config.yaml
encoder_arch: "convnext"
model: "image captioner"
dataset: "rendered scenes of toy objects such as cars, trees, mugs and chairs"
train_examples: 97500
image_size: 40
grayscale: true
crop_scale_min: 1
horizontal_flip: false
tokenizer: "char"
vocab_size: 27
encoder_isotropic: true
encoder_norm: "layernorm"
encoder_activation: "gelu"
encoder_mlp_ratio: 2
encoder_layer_scale_init: 0.01
encoder_inner_norm: false
encoder_patch_size: [4, 4]
encoder_conv_stem: true
encoder_layers: 6
encoder_width: 160
encoder_kernel_size: 3
fusion: "cross_attention"
decoder_width: 128
decoder_layers: 7
decoder_norm: "layernorm"
decoder_norm_position: "pre"
decoder_activation: "gelu"
decoder_mlp_ratio: 2
decoder_head_dim: 32
decoder_fused_qkv: false
decoder_bias: "all"
decoder_qk_norm: true
decoder_parallel_block: false
decoder_inner_norm: false
decoder_drop_path: 0.1
decoder_positions: "learned"
decoder_cross_attention_every: 2
decoder_tie_embeddings: false
init: "trunc_normal_002"
residual_init: "none"
optimizer: "soap"
beta2: 0.99
lr: 0.0016
beta1: 0.95
shampoo_beta: 0.99
eps: 1e-08
precondition_frequency: 25
max_precond_dim: 1024
one_sided: false
adamw_lr_other_params: 0.0017
grad_clip: 1.0
ema_decay: 0.995
steps: 20500
batch_size: 512
epochs: 107.7
lr_schedule: "step"
warmup_steps: 2050
weight_decay: 0.4
adamw_weight_decay_other_params: 0
Rows from block 2 of the image encoder of a small image captioner, named by matrix and row number. Rows with one number belong to one neuron. Each number is 128 + 24 x the weight over its row's rms, rounded and kept within 0 to 255. All counts start at 0.
After each neuron's rows are labels from the 100 images, of 14848, where the neuron reaches its highest value: "responds to" is what is common among them. Only what is clearly more common there than usual is listed. The data: rendered scenes of toy objects such as cars, trees, mugs and chairs. In brackets: how many of the 100, against the usual share in percent.
# fc1: MLP up (encoder.blocks.2.mlp.fc1.weight, 320x160), inputs 0-159
# fc2: MLP down (encoder.blocks.2.mlp.fc2.weight, 160x320, transposed), outputs 0-159

fc1.47 [143  83 185 114  85 157 116 109 155 162 117 153 164 111 151  95 145 123 105 109 132 130 164 140 156 142 101 105 139 157 126 142 149 117 169 106 167 129 131 124 153 148  80 120 142 156 149 180 127 152 167 139 125 173 101 117 174 118 137 105 132 144 151 122 165 101 141 118  99  97 114 121 146 167 110 161 116 142 155 120 148 188 150 172 137 121 143 129 106 116 146 117 133 121 125 139  93 162 103 135 112 137 102 174 157  94  81 134 123 140 126 101 166 130 115 126 114 164 116 133 152  66 121 124 109 139 144 118 105 146 126 116 105 113 113 118 146 122 101 133 155 126 129 111 133 151 112 123 125 159 165 148  98 162 104 125 158 166  95 114]
fc2.47 [133  84 128 139  99 146 151 108 151 132 104 135 127 171 106 101 119 102 146 143 150 127 109 106 141  74 153 186 111  79 148 104 133  90 103 132 100 130 105 146 122 122  65  78 137 110 107 111 137 137 121 136 119  90 132 140 165 115 124 127 138 152 140 131 123  87 115 135  83 107 144 106 158  89 143 151 146 158 160 146 144  99 102 100 155 108 107 142 116 111 126 132 116 137 175 160 113 149 173 113  99 159 107 148 159 124 142 152 121 102  93 108 139 149 114 127 149 143 112 128 158 124  95 112 131 118 144 125 117 154  98 128 156 151 158 124 149 143  56  84 173 125 134 117 111 103 137 148 102 141 120 122 166 176 103 126 121 125  99 146]
responds to: black object (45 vs 14.8); its colour: black (25 vs 7.6)

fc1.163 [134 123 120 167  71 120 144 150 157 132 137 123 143 100 124 115  88 129 117 151 122 117 152 123  91 112 104 144 149 127 109  90  86  99 159 172 155 175 103 149 148 113 111 156 128 125  53 153 129 148 133 119 163 119 141 165 138  98 141 148 168 141 133 101 151 119 134 114 141 131 126 177 162 119 125 159 137 144  98 142 148 131 141  58  89 110 144 108 138 165 100 165 112 111 129 108 131 107  82 107 117 167 138 123 148 177 142 128 141 101 131 149 123 107 105 151  85 141  92 140 104  94 104 117 121 138 118 111 156 156 116 120 135 139 132 169 107 136 136 119 111  89 117 103 108 124  95 133 134 116 136 136 112  95 105 147 128 162  75 141]
fc2.163 [102 121 125 106 149 175 140 140 172 117 101  88 139 137 113 108 122 136 150  87 121 140  96 116 126 164  81 137 132 109 120 135  88 114 115 124 116 106  95 118 132  87 115 113 182 151 137 122 123 104 157 116 138 111 124 158 116 113 151 110 128 142 154 130 115 147 153 139  89 125 120 160 138 132 120 125 147 120 112 152 166 144 113 176 151  78  93 111 120 109  98 124 161 154  95 180 165 129 130 129 113 131  98 142 154 105  96  95 139 136 117 123  77 125  98  98 143 154 123 119 110 126 146 163 134 110 138 100 151  94 109 169 105 171 152 132 117 127 101 109 119 129 160  84 186 184 141 180 136 103 113 107  99 141 111 142  97 102 142 123]
responds to: house (47 vs 6.3); largest object: house (41 vs 4.8)

fc1.225 [151 159 120 178 116 169 130 107 181 139 118 114 154 122 149 114 120 147 126 147 147 154 104 120 147 139 147 145 187 128 151 140  95 156 132 110 132 146 126 148 124 151 166 140 109 151 129 149 155 143 114  92  75 116 128 180 104  88 154 125 128 183 175 164 117 124 128 116 166 123 125 145 116 156 124 127 155 130  88  91 194 162 114 119  91  71 103  87 117 152 132 107 153 109 105 116 100 118 130 125 118  99 164 149 157 155 131 133  99 136 105 121 115 139 159 122 118 119 125 145  99 125 154 108 133 125 124 145 101 124 118 166 146  99 181 109 122 141 151 126 162 102 109 141 149 121 129 122 118 154 147 106 108 160 118 176 136 143 148 112]
fc2.225 [130 136 169 158 140  99 119 145 119 158  98 184 133  95 136 110 148 110 131 142  95 155 157 139 121 153 149  83 133  99 100 185  99  95  70 117 141 125 130 140  99  94 114 155 120 138 132 141 127 141 153 141 103 137 117 124  65 148 186 108 103 107 155 112 134 124  93 150 117 131  82 125 142 178  97 129 144 118 128 123 152 160 123 135 139 141 131 118 107 120 114 121  79 101 154 103 105 116 132 137 145 153 101 143 173 141 113 109 155 150 104  96 136  80 147 132 141 126 143 128 105 117 113 160 146 106 170  95  61 109 132 131 109 110 118 125 142 147 126 103 107 129 108  72 150 111 145 141 132 154 127 139 147 114 140 152 132 132 149  83]
responds to: house (27 vs 6.3)

fc1.97 [122 128 124 130 135 139 110 171 102 144 130 140 122 182 154  95 148 121 143  95 113 125 175 186 155 141 112 135 173 121 123 146 164 119 181 118 136 103 109 122 158 104 120 145 166 118 124 119 146 144 123 129  85  78 119 144 178 132 150 127 120 136 124 124 127  97 101 121 152 131 119 156 176  93 159 120 169 136 130 118 126  90 113 116 107 145 119 108 112 143  88 104 167  98 126 106 127 144 117 137 116 137 144  86 115 135 120 120 159 156 130 159 177 141 151 118 171 125 135 106 128 116 176  89 137 128 149 141  85 104 115 151 148 112 151 160 139 127 146 140  99 144 114  82 120 120 138 112 192 104 166 117 119  86 153 124 111  78 139 115]
fc2.97 [ 93 171 127 142 116 131  83 109 135  94 153 156 127 142 107 132 111 123 111 125 114 119 123 116  81 157 124 109 101 121  99 112 158 109 135 136 116 133  88 149 112 157 112 103 150 110 126 150 100 136 147 130 124 123 137 136 155 107 154 118 146 104 103 111 103 157 117 139 154 140 117 121 118 119 145 138 132 163 112 164  83 135 158 106 179 114 178 108 161 167 132 110 127 136 119 146 150 158 189 105  96  92 125 164 175 125 127 121 131 151 109  76 105 137 126 133 181 111 157 138 159 116 154  90 149 111 116 149 129  64 155 159 100 164 132 151 120 147 106 117  98 133 160 176 158 133 136 136 177 124 109 135  86 112 143 145  93 116 120 144]
responds to: house (26 vs 6.3)

fc1.184 [123  81 126 108 135 139 136 144 155 153 130 144 100 178 146 119 147 129 145 135 158 141  82 119 150 127 140 118 155 156 119 128 104 103 108  96 128 120 119 169  93 165  77 113  98 118 102 131 123 157 118 152 153 116  87 128 114 106 155 131  98 128 118 109 153 155  93 148 133  85 100 104 115 100  69 110 175 168  95 119  89 143  79  67 131 142 131 144 131  84 102 109 114 156 142 145 101  90 116 115 134 152 136 117 153 198 124 136 154 115 132 127 109 104 158 101 137 131 151 139  99 131 159 126 126 135 102 132 167 139 118  99 146 120 136  97 153 110 147 138 123 108 130 116 149 125 102  86 158 143 122  90 152 158  99 135 141  99 121 135]
fc2.184 [152  87 138 147 133 111 100  65 132 115 106 147 146  91 165 126 138 141 112  81 127 152 119 107 111 146 122 190 125 161 183 106 119 164 114 112 154 106  85 134 100  80 102 142  95  86 122 122 155 137 139 153 139  79 143  91  92 133 117 129 130 159 118 129 122 129 129 114 127 134 174 113 142 118 105 126 155 103  64 120 136  76 136  98 114 176 121 157 126 153 123 135 110 134 104 114  90 126 132 167  91 121 136 126  87 162 136 141 107 131 118 149 143 120 120 124 103 189 116 119 136 161 100 148 123 128 134 113 117 128 135 107 149 115 108 102 178 129 104 153 118 156 126 119 109 141 119 125 159 123 103 136  98 106 100 130 124 116 158  98]
responds to: black object (33 vs 14.8)

fc1.241 [115 114 132 167 103 103 151 134  75 125  82 149 148 112 101 136 170 141 114  96 122 117 171  90 121 148 123 107 148 134 124 179 104 149 139  85 140 151 104 131 134 136 113  58 156  98 108  85 104 109  98 136 108 103 100 114 152 146 103 130 102  98 110  99 129 144 109 142 147  78 133 125  74 154 131 169 116 157 141 123 115 118 122 138 111 146 100 123  89  87 152 158 206 152 143 116  92 120 118  74 130 110 108 102 115 105 126 121 116 111  99 143 140 116 114 123 134 145 126 139 127 101 114 103 145 119 153 121 131 120 152 169 118 147 127 131 136  83 143 128 111 130 132 137 102 149 141 116 126 100 109 132  98  86 130 132 104 169 137 100]
fc2.241 [129 155  76  98 152 162  77  96  97  83 109 184 131 107 162 140 135 158 110  89 158 125  92 142 123 121 116 137 173 132 127 111 118  99 125 176 110 138  95  96 141 108 114 143 162 102 137 140 143 116 185 127 102 158 106 108 133 155  90 101 175 129 141  85 167 127 146 148 124  95 142 126 142 120 115 106 120  99 147 135 133 111 156  74  97  98 145 123 162 141 137 118 105 137 147 126 171 143 127 124 160 114 166 129 143 129 120 118 164 110 122 135 142 102 108 116 100 160 151 129 172 118 123 124 148 123 129 190 164 144 116 114 110 129 127 137 104 112 142 110 150 147 159 128  85  90 119 148 117 129 118 134 120 140  98 141 135  96 134  94]
responds to: black object (37 vs 14.8)

fc1.126 [120 175 136 109 128 146 131 160  99 138 116 119 162 136 167 150 111 123 100  63 135  97 122 122  95 193 156 118 126 121 166 106 122 117 129 131 106 147 120 138 140 127 110 124 150 138 124 124 153 122 132 114  88 118 129 119 155 158 101 100  95 127 130 120 129 113 127 120 122 122 133 108 151  91 146 148 151 163 112  97 135 102 153 130 118  90 134 159 171 124 158 163 140 170 135 161 166 137 162 175 140  62  87  83 115 154 105  90 127 147  96 121 124 122 127 127 124 165 107  86 149 111 138 167 112 137 161 154  81 140  93 131 126 145 137 136 134 142 153 157 106 116 162  96 132 154 127 107 124 123 130 120 134  97 122 105  74 147 174 149]
fc2.126 [ 67 108 126 131 102 117 122 140 134 168 119 121 152 123 116  84 118 159 147 124 134 110 143 130 111 126  95 163  76 118 156 127 134 139  88 212 129 139 138 143 116 121 125 111 154 128 111 124 136 100 142 123 179 131 100 156  96 156  81 132 130 117 155 134 101 142  87 120 115 139 122 107 144 141 144 128 105 117  98 155 154 121 107 127 135 164 147 115 163 105 131 171 125 123  97  71 134  98 107 158 102 141 137 142 131 147 108 173 138  95 143 112 121 120 154 193  93 117 116 106 145  96 109  66 141 147 155 111 123 141 127 133 159 117 145 126 135 100 152 118 161 146 152 136 100 147 117  93 134 125 117  84 109 100 145 159 164 111 148 139]
responds to: black object (33 vs 14.8)

fc1.84 [154 145 150 107 138 158 106 117 118 126 108 130 104 155 135 109 144 100 115 126 142 161 144 110 102 139 182 124 117 166 160 142 130  74 101 101 134 138 134 157 104 151 151 180  86 117  99 126  93 134 111  86 126 119 139 170 133 109 133 146 126 103 209 139 122 139 145 163 147 133 148 145 151 115 143 118 132 139 160 141  81 147 137 138 171 145 139  96 132 136 108 131 113 143 129  85  75 186 144 143 115 124 126 138 157 142 109 146 165 123  91 147 131 140 112 119 129 143 141 138 128 102 131 125 102 147  94 154 138 144  91 195 138 130 143 125 150 119 133 124 128 159 180 136 139 109 118 109 119 111 109 149 104 133 141 112 153 168  90  71]
fc2.84 [114  98 114 107 142 102 146 101 131 107 122 141  96  69 134 146 127 133 115 125  95 144 131 161 102 144 220 124 135 146 140 123  86  97 141 115 159 204 145 147 115 132 114 171  99 136  98 161  99 118 137 151 105 106 144  73  89  71 118 161 157 140 108 142 117 162 122 126 118 145 175 118 155 120 129 151 145 137 125 146 102 117 125 126  95 135 173 120 141 127 154 148 106  80 132 136 159 109 137 153 110 156 113 144 116 119 140 170 135 150 114 151 123 134  95 103 129 116 108 140 143  83 115 134 140 145 105 135 144 138 109 137 111 142 113 116 104  81 132 135 106 139 149 113 113 169  76 110 135 103 120 133 131 160  96 131 146 136 145 136]
responds to: black object (37 vs 14.8)

fc1.223 [127 136 107 121 155 145 120 167 138 148 112 132 139 150 107  93 103 115 139 118 157  95 135 131 110  94 163 145 141 127 111  92  72 139 152 115 141 155 167 118 139  94 134 128 146 150  86 132 172 132 111 124 130 102  80 128 142  97 157 160 164 145 166  98 123 126  98 126 130 110 118 130 136 149 122 139 160 143 119 153 170 119 104  84 171 122 135 165 124 106 154 151 107  95 102 105 119 101 133 125 118  91 105 138 113 132  76 169 138  61 146 123 149 125 124 142 174 145 157 130 145 132 112 112  97  83  85 162 158  85  86 116 142 153 158  95  84 100 102 102 130 142 129 121 140 108 143  98 155 148 115 121 131 129 133 145 131 114 102 110]
fc2.223 [143 127 139 115 147 114 113 112 174 149 142 138 118 136 103 133 118  77 148 130 127 138 159 135  98 130  96 137 136 121 117 112  99  97 109  94 130 104 106 114 109 111 123 172 146 160  96 105  92 128 155 121 114 111 130 109 124  93 180 128  79 113 156 116 154 124 143 153 144 143  97 150 114 133  85  91 166 134 127 110 169 107 151 133 190 154 142 141 150  99 103 117 135 160  82 120 142 133 154 130 140 135 126 147 135 117 140 111 102 135 103  78 113 133 139 123 163  97 126 176 126 123 105  69 104 117 147 121  95 132 110 204 104 117 161 123  81 128 153 116 124 128 110 102  80 124 111 141 151 152  91 116 157 103 131 166 134 131 119 151]
responds to: house (45 vs 6.3); largest object: house (37 vs 4.8)